A small multi-label image tagger, trained from scratch: 5600 steps, trained on rendered made-up planets.
Rows from block 4 of a small multi-label image tagger, named by matrix and row number. Rows with one number belong to one neuron. Each number is 50 + 15 x the weight over its row's rms, rounded and kept within 0 to 99. All counts start at 0.
After each neuron's rows are labels from the 100 images, of 14848, where the neuron reaches its highest value: "lies over" is the class under the peak. Only what is clearly more common there than usual is listed. The data: rendered made-up planets.
# fc1: MLP up (model.blocks.4.mlp.fc1.weight, 1536x256), inputs 0-255
# fc2: MLP down (model.blocks.4.mlp.fc2.weight, 256x1536, transposed), outputs 0-255

fc1.696:66 39 49 46 68 69 47 30 41 51 41 62 54 41 46 42 60 51 24 61 54 56 49 47 32 41 48 56 18 53 54 48 48 45 51 25 55 62 53 31 27 45 37 60 16 37 34 66 65 33 62 34 57 40 71 77 52 45 36 42 55 58 12 43 38 74 46 57 22 42 67 72 42 56 88 46 40 38 61 49 60 51 42 23 69 55 26 61 50 73 54 38 46 40 33 61 46 34 60 67 41 50 68 62 53 45 43 59 45 48 90 64 60 47 45 35 52 46 49 66 43 43 52 59 40 42 54 43 66 64 46 62 32 60 54 14 32 64 73 59 36 35 63 38 33 55 56 71 64 65 43 56 42 44 60 35 56 69 46 21 32 01 42 62 62 43 48 45 53 30 47 63 38 99 26 64 48 39 33 57 58 55 46 66 99 79 49 49 60 66 76 59 36 63 50 45 53 44 50 64 67 42 62 59 35 47 46 78 68 47 17 62 65 32 68 54 32 54 52 82 75 31 54 59 47 63 49 39 40 30 62 68 30 43 61 38 55 48 54 60 65 54 50 70 52 55 45 44 49 41 31 28 13 39 74 67
fc2.696:91 44 72 33 30 42 38 67 77 56 54 45 56 43 49 61 44 34 43 35 53 39 61 46 45 46 50 64 46 60 66 48 38 49 60 54 64 48 42 52 49 58 60 58 78 99 47 57 35 47 39 49 30 94 26 45 90 58 62 44 23 56 89 60 58 42 75 40 52 33 39 49 21 49 53 41 43 53 51 55 60 57 66 28 42 51 59 55 23 58 40 53 55 25 40 49 35 46 49 65 44 58 51 32 33 44 52 82 80 87 46 29 17 75 70 47 36 54 59 29 49 60 57 27 52 49 56 60 58 48 60 31 70 51 73 66 76 82 44 42 26 50 39 69 51 48 30 44 67 53 51 47 44 44 46 33 50 14 33 57 72 56 58 58 47 68 49 50 61 53 41 56 51 57 73 35 49 76 76 60 57 52 61 41 47 53 94 45 41 60 25 50 36 46 36 52 37 51 41 40 44 27 55 57 43 52 42 57 34 47 48 44 62 60 46 20 76 53 42 31 50 54 56 32 32 51 51 76 39 59 48 56 69 59 46 49 40 53 83 55 44 40 65 27 82 41 44 41 68 27 43 77 59 68 72 25
lies over: planet

fc1.766:33 32 64 64 38 51 68 47 32 27 53 50 50 46 22 47 56 50 55 66 60 44 37 67 45 59 52 71 24 49 74 27 41 53 32 62 17 42 47 55 58 55 51 50 48 44 51 47 66 30 54 53 39 81 18 63 42 50 40 53 51 37 28 45 54 60 48 59 60 69 66 67 68 69 63 52 55 52 52 43 62 51 39 81 22 23 41 39 33 54 37 55 56 59 59 64 44 51 53 54 45 55 39 92 42 46 60 38 67 54 42 48 26 47 56 35 23 80 58 51 46 70 57 51 45 57 30 42 53 66 37 30 45 58 73 70 51 23 53 66 58 54 45 29 42 41 46 45 39 52 40 33 58 62 36 54 22 00 86 56 58 23 70 50 81 55 53 54 68 73 61 64 38 22 58 40 38 35 62 55 58 82 68 59 46 44 77 74 46 61 76 44 31 73 87 40 47 59 30 46 70 44 42 59 31 55 57 41 34 39 23 59 36 63 51 81 34 69 38 58 41 51 37 83 66 70 68 30 59 55 38 52 32 51 32 55 19 45 62 49 61 37 47 47 32 54 68 27 60 56 23 54 80 42 33 42
fc2.766:97 57 99 39 57 17 58 43 56 50 60 40 85 18 52 58 44 65 51 40 48 55 54 54 46 40 30 15 54 51 56 69 45 39 59 61 44 57 58 63 40 30 67 46 45 77 58 55 33 58 59 42 62 15 56 29 58 57 55 39 48 57 48 53 39 64 49 47 47 61 23 15 17 41 36 46 62 52 72 22 46 47 47 41 64 33 62 55 60 50 26 69 50 34 46 68 33 49 37 57 47 31 64 57 56 48 55 75 59 37 42 48 66 76 66 58 51 59 47 40 54 51 41 45 57 39 71 44 48 45 80 42 55 40 51 66 47 71 49 53 41 43 58 34 52 50 34 41 44 50 61 73 33 40 57 76 64 35 55 59 65 66 40 54 44 18 47 47 59 44 45 64 51 39 58 68 54 68 45 56 40 45 47 49 00 50 00 52 44 69 59 13 56 00 52 64 48 71 56 43 46 48 66 49 63 54 34 63 56 51 64 46 32 52 70 39 45 88 39 55 47 45 52 48 42 53 43 99 62 49 49 54 44 67 37 52 37 34 68 54 63 67 46 47 79 50 48 43 51 49 68 47 54 53 47 42
lies over: ring

fc1.431:38 26 31 55 53 63 48 32 74 30 48 56 52 37 53 20 55 43 45 46 75 57 62 56 41 56 32 49 37 52 45 55 69 72 52 41 61 46 52 38 72 58 54 62 48 28 27 85 46 67 57 24 51 53 38 64 63 60 43 54 71 40 32 56 36 48 45 53 46 43 37 38 83 57 72 38 51 61 47 34 72 53 78 28 40 75 47 60 30 47 56 20 48 56 63 52 26 40 26 62 85 42 51 29 49 23 72 50 90 35 46 35 61 36 35 32 55 44 50 48 62 52 43 82 53 32 66 39 61 39 29 26 41 62 42 47 47 67 28 63 69 57 60 59 59 57 48 63 53 58 57 40 46 35 50 46 30 39 56 45 44 33 39 48 48 48 58 60 58 65 35 65 45 57 39 63 62 46 50 47 64 65 15 72 27 67 54 62 23 60 48 46 66 51 49 34 61 37 23 55 56 37 34 52 46 17 57 61 43 33 32 33 46 55 22 99 67 52 43 75 71 55 51 35 95 42 99 48 42 77 62 32 60 67 48 80 56 46 49 58 67 46 59 59 59 49 54 53 24 49 48 39 57 28 42 33
fc2.431:47 54 57 38 42 45 51 70 55 52 54 47 65 46 72 59 51 35 44 54 37 44 63 51 45 55 67 80 60 53 76 33 45 36 38 50 45 49 44 50 52 35 67 21 32 45 56 64 99 51 56 45 44 99 34 57 85 59 42 49 33 41 37 51 62 45 55 45 58 69 75 47 29 57 51 44 43 38 43 29 63 46 58 42 68 51 33 55 52 47 28 73 53 85 51 35 57 36 77 57 53 59 62 52 47 37 47 51 52 87 34 49 39 87 30 51 52 54 56 43 52 35 50 38 60 30 38 52 61 72 46 67 53 65 62 57 85 03 50 46 34 46 34 38 43 70 76 60 55 70 45 50 55 53 45 48 40 37 55 52 46 47 44 33 62 54 59 59 61 43 46 46 39 45 40 37 41 56 59 35 52 43 65 17 95 52 93 55 33 73 51 66 47 54 49 68 59 33 32 50 48 63 33 44 40 65 58 57 55 40 49 97 61 49 49 05 45 46 52 06 56 72 57 43 41 51 44 46 30 10 68 60 35 41 36 59 41 57 55 36 11 63 29 55 53 69 50 41 39 51 55 47 59 49 47 65
lies over: planet

fc1.170:42 43 43 50 54 66 53 48 70 65 31 67 54 71 21 58 68 69 63 49 53 32 30 73 55 51 38 46 37 69 74 26 38 32 49 69 54 51 55 55 63 30 59 49 60 57 61 60 46 50 55 58 50 67 42 47 39 51 48 49 56 49 28 53 72 35 56 57 60 56 61 68 46 61 49 60 50 67 47 65 38 65 04 62 26 42 64 58 41 50 34 42 71 47 55 62 45 33 62 44 72 91 43 70 65 54 65 12 44 34 54 18 51 47 39 66 40 69 53 36 49 56 44 55 78 71 39 49 41 49 28 28 41 39 56 89 45 41 59 56 51 49 65 42 17 46 55 46 52 67 55 60 85 55 44 67 25 26 89 54 64 45 69 51 58 53 47 38 56 93 62 60 35 34 36 56 41 26 71 50 51 72 67 50 43 40 45 38 65 39 63 73 27 73 78 53 43 60 16 61 80 48 49 40 30 40 71 47 47 62 26 59 34 55 64 45 33 60 49 44 36 25 33 81 60 50 39 31 51 67 14 58 41 51 50 50 44 67 43 42 48 35 41 41 32 60 66 61 38 40 19 46 70 60 24 27
fc2.170:51 70 65 52 65 37 58 60 40 41 61 50 62 49 54 52 46 71 65 43 62 43 70 37 43 48 44 73 47 46 22 60 71 35 53 44 07 36 46 72 22 41 62 79 46 64 45 44 59 38 63 06 60 51 62 66 58 73 50 57 56 49 60 43 38 50 67 33 45 54 53 45 00 52 46 46 53 49 45 39 39 41 52 52 48 28 25 50 53 57 50 58 44 41 61 65 29 51 50 55 44 34 48 40 44 57 45 99 61 40 46 44 48 92 64 26 48 50 74 55 36 45 40 37 46 58 58 37 58 53 56 57 43 43 53 79 42 64 44 54 36 62 53 61 70 33 64 32 51 49 48 38 35 55 66 55 71 74 50 65 45 53 53 66 54 11 50 43 73 48 47 47 31 50 64 53 47 70 52 41 40 44 46 65 25 73 00 68 96 90 41 53 36 62 42 62 56 65 23 30 53 59 59 72 49 43 22 38 65 70 65 44 41 66 41 14 52 60 29 56 54 54 63 43 48 57 57 55 54 43 34 62 49 41 65 65 47 45 57 35 65 45 58 39 74 27 49 60 78 64 73 41 38 44 57 50
lies over: ring

fc1.72:54 64 46 35 50 72 26 31 55 41 59 50 44 39 51 31 68 57 57 41 45 70 47 51 44 53 50 76 53 47 65 43 31 51 69 44 60 37 53 22 41 55 36 49 49 47 48 61 64 63 53 53 46 70 61 51 74 35 80 51 31 47 23 53 35 46 52 46 54 48 44 29 42 49 76 74 54 00 38 37 57 49 36 23 28 43 50 58 49 61 46 45 30 31 31 59 52 51 52 64 57 38 54 59 45 48 39 30 43 60 49 48 78 51 75 39 82 63 33 64 52 59 40 41 40 29 51 85 86 59 43 75 49 86 84 43 52 34 73 56 42 54 41 59 58 58 65 65 64 45 46 46 77 55 47 23 48 50 39 62 74 49 77 51 51 45 32 56 40 40 63 66 47 53 22 43 28 47 74 65 37 62 56 76 96 67 54 55 46 52 61 51 47 40 56 52 32 54 50 58 54 56 53 83 35 64 27 83 52 54 69 45 42 61 52 81 58 25 48 56 47 20 52 46 45 55 70 02 75 64 47 58 48 58 59 56 68 35 62 57 70 55 75 30 34 78 61 52 66 58 17 39 51 40 59 67
fc2.72:71 56 68 51 64 65 51 50 67 68 26 60 65 61 47 51 38 31 59 41 47 35 63 44 34 55 59 71 25 56 27 70 65 58 29 90 28 46 61 71 35 55 59 68 42 83 39 26 42 40 39 36 48 90 52 58 64 51 43 55 37 44 56 29 56 55 56 16 37 48 52 56 56 51 68 41 38 44 38 36 64 35 45 27 99 36 35 49 48 41 62 70 56 29 81 57 22 40 36 53 49 68 45 52 42 60 51 54 83 55 78 57 29 99 40 51 56 62 35 50 40 57 49 39 37 45 38 69 30 46 36 54 36 30 38 56 46 26 33 50 34 48 54 64 37 38 18 33 22 41 42 48 64 47 52 57 47 42 63 32 40 57 52 48 39 47 31 47 61 59 74 42 60 49 64 26 55 56 53 48 57 52 46 49 16 43 63 45 38 67 51 31 37 30 42 23 56 33 33 30 48 55 72 49 69 31 61 67 61 56 54 62 41 45 31 22 75 52 44 41 37 54 46 50 52 41 54 68 52 60 53 57 55 48 46 19 62 60 66 27 56 48 49 28 49 31 53 69 64 44 49 49 49 45 37 26
lies over: planet

fc1.127:56 60 66 57 59 54 34 50 46 49 36 37 66 60 31 48 72 49 44 64 39 49 33 52 28 66 56 72 58 43 46 26 51 21 52 68 62 26 43 74 47 12 71 56 83 72 42 39 51 56 74 56 38 69 29 73 51 57 45 73 46 57 44 41 49 61 45 64 57 46 61 43 63 55 42 68 33 48 60 56 59 36 30 56 13 11 47 24 58 63 39 55 78 71 35 48 92 46 60 72 36 73 46 52 31 48 44 08 62 49 52 50 60 54 55 30 22 83 69 56 25 55 77 57 54 54 60 52 44 62 72 53 44 59 66 72 30 22 45 51 45 47 32 41 62 50 63 36 37 56 39 40 39 34 17 67 46 44 45 41 55 51 46 67 60 58 52 61 55 96 49 66 77 50 58 53 47 56 47 41 31 79 34 78 50 43 73 37 70 31 53 55 37 42 50 62 45 58 43 28 58 64 43 54 39 39 46 43 57 49 30 49 43 47 72 66 33 57 41 43 59 40 62 73 76 55 53 61 49 57 32 40 53 51 35 66 49 53 60 66 67 22 88 61 54 73 63 36 64 31 44 60 48 51 19 23
fc2.127:87 40 61 59 39 25 55 49 54 50 38 47 53 44 43 37 38 70 46 48 64 56 59 36 42 51 31 52 59 51 02 36 41 43 53 33 38 63 55 42 46 57 40 60 32 46 70 52 38 44 50 39 44 37 50 31 44 29 67 52 43 44 42 53 49 54 25 51 46 37 60 23 29 52 57 45 66 58 56 00 45 37 35 64 27 56 59 44 53 50 53 57 54 55 46 67 60 59 30 44 45 54 70 45 43 55 58 89 21 49 54 53 41 09 68 62 69 57 48 45 54 70 71 57 49 53 64 34 44 45 59 67 51 36 51 52 18 80 54 66 78 55 66 47 60 47 28 35 70 50 73 94 60 39 41 44 44 27 43 70 62 56 57 41 49 39 35 49 66 53 40 35 42 45 68 53 58 56 43 50 32 52 66 47 00 46 42 45 54 48 67 03 34 39 64 29 34 63 53 40 55 72 58 47 65 63 43 46 46 46 48 55 25 73 46 48 55 91 44 67 49 40 47 45 49 44 50 80 60 51 46 40 50 51 49 46 48 47 69 46 62 58 42 35 99 12 52 42 63 37 53 39 66 55 48 45
lies over: ring

fc1.697:46 63 45 49 31 35 33 46 60 46 39 66 83 48 51 45 48 13 46 57 40 61 32 81 44 78 68 48 46 60 51 84 54 44 48 61 43 54 54 52 43 41 70 48 57 62 54 57 21 62 69 62 50 48 40 46 61 35 48 46 56 33 55 40 46 40 37 52 66 51 77 38 45 61 46 86 60 30 57 74 48 41 33 63 41 12 39 30 51 71 60 40 31 55 39 36 84 62 42 71 49 78 36 66 43 38 68 21 78 45 53 54 42 60 64 45 48 54 12 34 55 57 58 20 33 30 48 57 26 76 67 57 45 61 69 49 47 42 53 52 51 47 51 41 54 67 62 39 32 71 29 32 66 26 47 50 44 30 54 68 55 73 38 77 46 70 43 63 32 60 70 43 51 62 71 53 33 45 48 45 33 55 47 61 59 36 81 51 71 38 53 57 35 35 62 66 34 63 55 27 44 69 20 69 31 42 25 48 58 68 34 48 25 50 76 78 31 70 28 46 22 46 53 51 56 42 45 84 59 37 41 62 64 53 24 41 33 50 42 62 79 34 66 33 31 58 69 66 70 76 56 50 37 53 46 62
fc2.697:81 39 75 60 44 64 47 25 67 51 68 44 16 39 35 67 57 67 62 54 61 52 47 79 43 49 38 39 37 64 68 09 39 59 51 56 53 42 41 44 44 49 56 42 44 53 60 55 15 40 52 68 37 39 43 44 70 54 52 33 52 70 37 75 48 66 61 52 34 58 39 42 38 63 30 37 73 53 42 34 59 33 49 45 23 85 56 52 37 52 88 63 45 33 49 65 36 58 70 43 52 24 66 18 56 55 52 22 54 32 48 46 80 38 67 37 32 64 56 42 35 78 57 49 66 86 39 58 74 42 60 33 49 49 34 56 29 67 55 60 59 66 50 36 47 47 23 35 43 39 58 50 51 51 28 28 47 37 57 56 58 44 65 41 51 17 57 71 73 64 19 55 69 38 48 39 66 40 53 53 67 55 87 65 18 31 66 56 27 32 53 02 47 43 63 55 32 64 58 45 42 48 56 49 72 67 69 44 29 38 63 53 67 70 53 31 47 50 75 63 65 68 47 67 48 43 58 51 34 64 36 43 52 40 55 51 35 46 73 64 30 65 75 50 75 30 41 39 57 40 44 73 63 59 48 47
lies over: ring

fc1.379:45 17 73 58 47 27 65 58 38 39 61 77 40 39 35 68 50 66 23 72 62 36 35 48 53 24 47 81 54 45 41 26 72 74 56 58 79 43 25 60 46 52 69 58 35 40 57 57 29 42 43 35 57 67 32 45 38 64 36 48 64 49 21 29 68 58 64 77 35 39 71 61 55 62 60 61 41 43 48 41 77 24 33 69 32 44 55 25 47 65 57 46 38 54 42 62 66 55 34 29 66 63 23 53 46 57 60 53 73 38 60 55 42 48 47 43 12 44 67 46 53 49 61 48 58 70 36 47 57 40 44 39 58 44 57 76 46 62 55 56 76 30 37 38 60 67 61 62 58 50 57 55 58 44 57 45 15 14 75 30 49 67 67 24 57 43 35 54 69 78 78 64 39 43 46 48 46 48 25 57 76 72 58 71 50 54 34 49 50 51 59 50 40 50 50 48 26 71 43 67 55 40 58 28 49 61 57 19 38 68 35 56 41 51 76 74 35 63 26 41 34 34 55 93 70 43 37 63 75 59 59 36 45 49 27 39 38 55 65 62 58 58 57 37 29 54 60 54 33 29 49 32 46 29 14 49
fc2.379:30 53 41 47 63 45 54 37 30 60 46 47 53 17 55 46 49 70 67 52 62 39 56 46 54 56 53 24 57 49 43 57 57 37 51 53 41 44 87 52 68 57 45 59 62 43 43 41 78 61 54 54 54 50 65 44 40 20 46 68 59 57 64 75 55 36 14 31 44 71 50 55 27 47 23 40 65 60 61 57 32 48 30 52 79 41 42 55 50 32 51 52 48 37 40 50 55 58 49 48 34 42 72 37 62 67 61 63 59 00 69 67 67 68 59 48 61 60 53 71 43 48 51 58 46 40 54 39 32 59 58 51 45 35 34 67 46 46 56 32 42 46 58 55 43 26 36 56 00 38 50 58 53 52 66 74 62 90 45 52 58 46 45 58 57 64 63 47 36 44 44 40 64 50 54 50 56 60 69 58 32 59 58 20 25 46 00 52 74 54 55 60 43 34 34 55 61 49 45 35 67 44 55 71 53 17 22 63 62 66 62 59 36 69 24 17 63 71 38 51 58 61 44 19 35 54 39 39 56 44 47 65 36 50 50 42 68 38 34 54 57 52 47 60 15 50 57 72 82 54 85 55 62 70 59 53
lies over: ring

fc1.356:69 47 52 40 47 53 59 38 45 60 47 53 45 54 34 42 74 51 27 52 52 51 39 85 55 65 34 64 70 44 67 22 56 59 41 58 59 41 51 60 31 34 67 39 57 64 46 41 42 40 51 54 42 76 15 72 61 53 36 46 54 43 45 45 60 51 32 60 42 44 67 50 58 69 24 68 54 48 60 47 59 33 13 49 12 27 55 38 49 46 40 58 51 60 59 56 70 48 50 61 50 87 56 48 19 54 64 44 71 61 43 57 53 49 65 36 06 74 58 49 17 62 48 50 52 40 54 74 49 70 70 43 45 54 68 70 25 53 52 47 67 65 21 31 44 41 33 56 38 55 27 47 57 40 19 57 38 10 54 49 44 47 46 60 48 56 65 57 58 93 38 69 51 37 57 50 41 50 42 62 32 66 55 89 58 39 65 51 52 38 62 42 25 58 69 35 33 64 41 47 42 64 51 64 37 60 47 49 57 47 29 47 33 62 68 91 20 45 46 68 37 52 39 87 62 50 47 50 40 52 18 36 34 52 45 68 25 69 83 57 57 43 75 64 45 62 57 46 70 48 46 51 53 19 16 28
fc2.356:99 53 77 60 44 32 49 43 43 53 56 47 58 35 38 46 44 63 49 59 59 54 32 45 53 39 38 38 59 62 00 37 58 41 50 21 47 59 53 54 28 70 42 43 48 55 53 50 49 54 51 42 51 20 64 21 26 31 80 52 50 54 48 62 57 55 42 58 65 52 41 18 05 47 52 50 87 54 66 00 47 42 53 53 44 46 61 41 49 33 61 63 44 45 39 62 53 55 27 37 41 48 67 42 60 53 60 62 41 34 50 47 49 53 58 52 58 55 43 43 49 56 72 58 48 51 56 28 32 49 65 50 40 19 35 58 33 70 51 64 79 52 63 46 65 21 30 47 47 51 65 55 47 50 36 49 54 33 52 74 68 57 51 42 55 41 41 51 54 47 52 45 55 44 76 65 63 55 45 39 44 56 62 46 00 48 35 40 55 43 68 18 55 12 68 39 24 60 58 43 59 59 66 42 60 74 48 48 49 48 49 52 27 70 50 40 72 94 33 54 43 38 37 71 40 46 50 76 67 47 36 41 54 58 67 41 47 29 53 54 53 66 33 41 88 21 54 44 69 46 63 44 58 54 38 49
lies over: ring

fc1.653:26 84 58 65 39 40 35 34 56 48 60 55 33 42 49 42 56 63 54 42 86 33 53 54 52 81 54 64 41 75 54 40 59 49 54 27 61 54 22 51 60 32 54 43 69 57 38 76 52 44 76 60 63 48 25 51 46 40 55 36 66 52 27 57 46 49 41 42 57 79 53 85 63 78 53 67 66 45 44 28 54 47 38 67 20 60 70 43 26 42 60 11 47 57 48 33 41 30 33 34 70 67 35 66 57 31 66 22 56 24 43 45 23 49 73 46 46 51 44 45 26 50 51 46 44 51 44 44 65 35 25 40 65 66 68 58 45 56 55 79 50 52 38 45 35 56 75 47 56 65 62 55 69 52 72 49 10 57 56 29 75 26 57 45 70 59 32 53 57 81 61 54 54 21 37 51 46 36 55 32 68 46 39 65 54 75 03 49 60 68 45 64 33 50 65 69 41 46 35 55 70 32 41 38 40 50 83 57 46 37 79 42 68 56 62 67 56 64 59 61 35 67 36 59 56 36 60 42 54 75 38 47 22 30 61 72 62 50 59 45 46 43 53 43 21 39 71 38 47 43 43 46 72 46 40 30
fc2.653:47 50 50 60 61 49 47 34 00 45 65 51 43 62 57 74 49 43 73 51 55 46 35 65 48 49 59 26 56 71 55 69 52 40 56 57 28 45 42 47 51 64 49 51 32 30 57 48 84 55 30 47 56 41 62 57 74 67 34 46 61 43 37 49 46 59 47 43 52 35 45 58 36 40 34 53 41 54 45 65 53 57 53 46 58 46 43 53 58 39 00 24 46 36 53 56 52 40 46 70 60 70 64 56 39 66 34 62 13 32 66 31 85 58 49 40 57 49 57 49 45 49 18 45 42 64 60 61 56 50 34 56 46 38 68 76 63 48 36 53 35 47 57 60 54 46 78 77 31 74 61 49 38 56 72 44 63 50 60 41 31 70 30 58 38 60 63 70 31 39 49 31 44 60 47 52 52 58 46 84 34 56 80 65 67 50 00 58 47 22 31 54 53 46 76 72 56 62 46 56 47 52 79 66 57 55 41 42 50 58 37 55 42 35 40 40 56 58 60 48 62 42 59 52 46 67 45 27 48 11 57 47 57 43 47 45 62 48 36 38 43 25 48 77 28 53 50 67 53 84 38 44 21 51 28 81
lies over: ring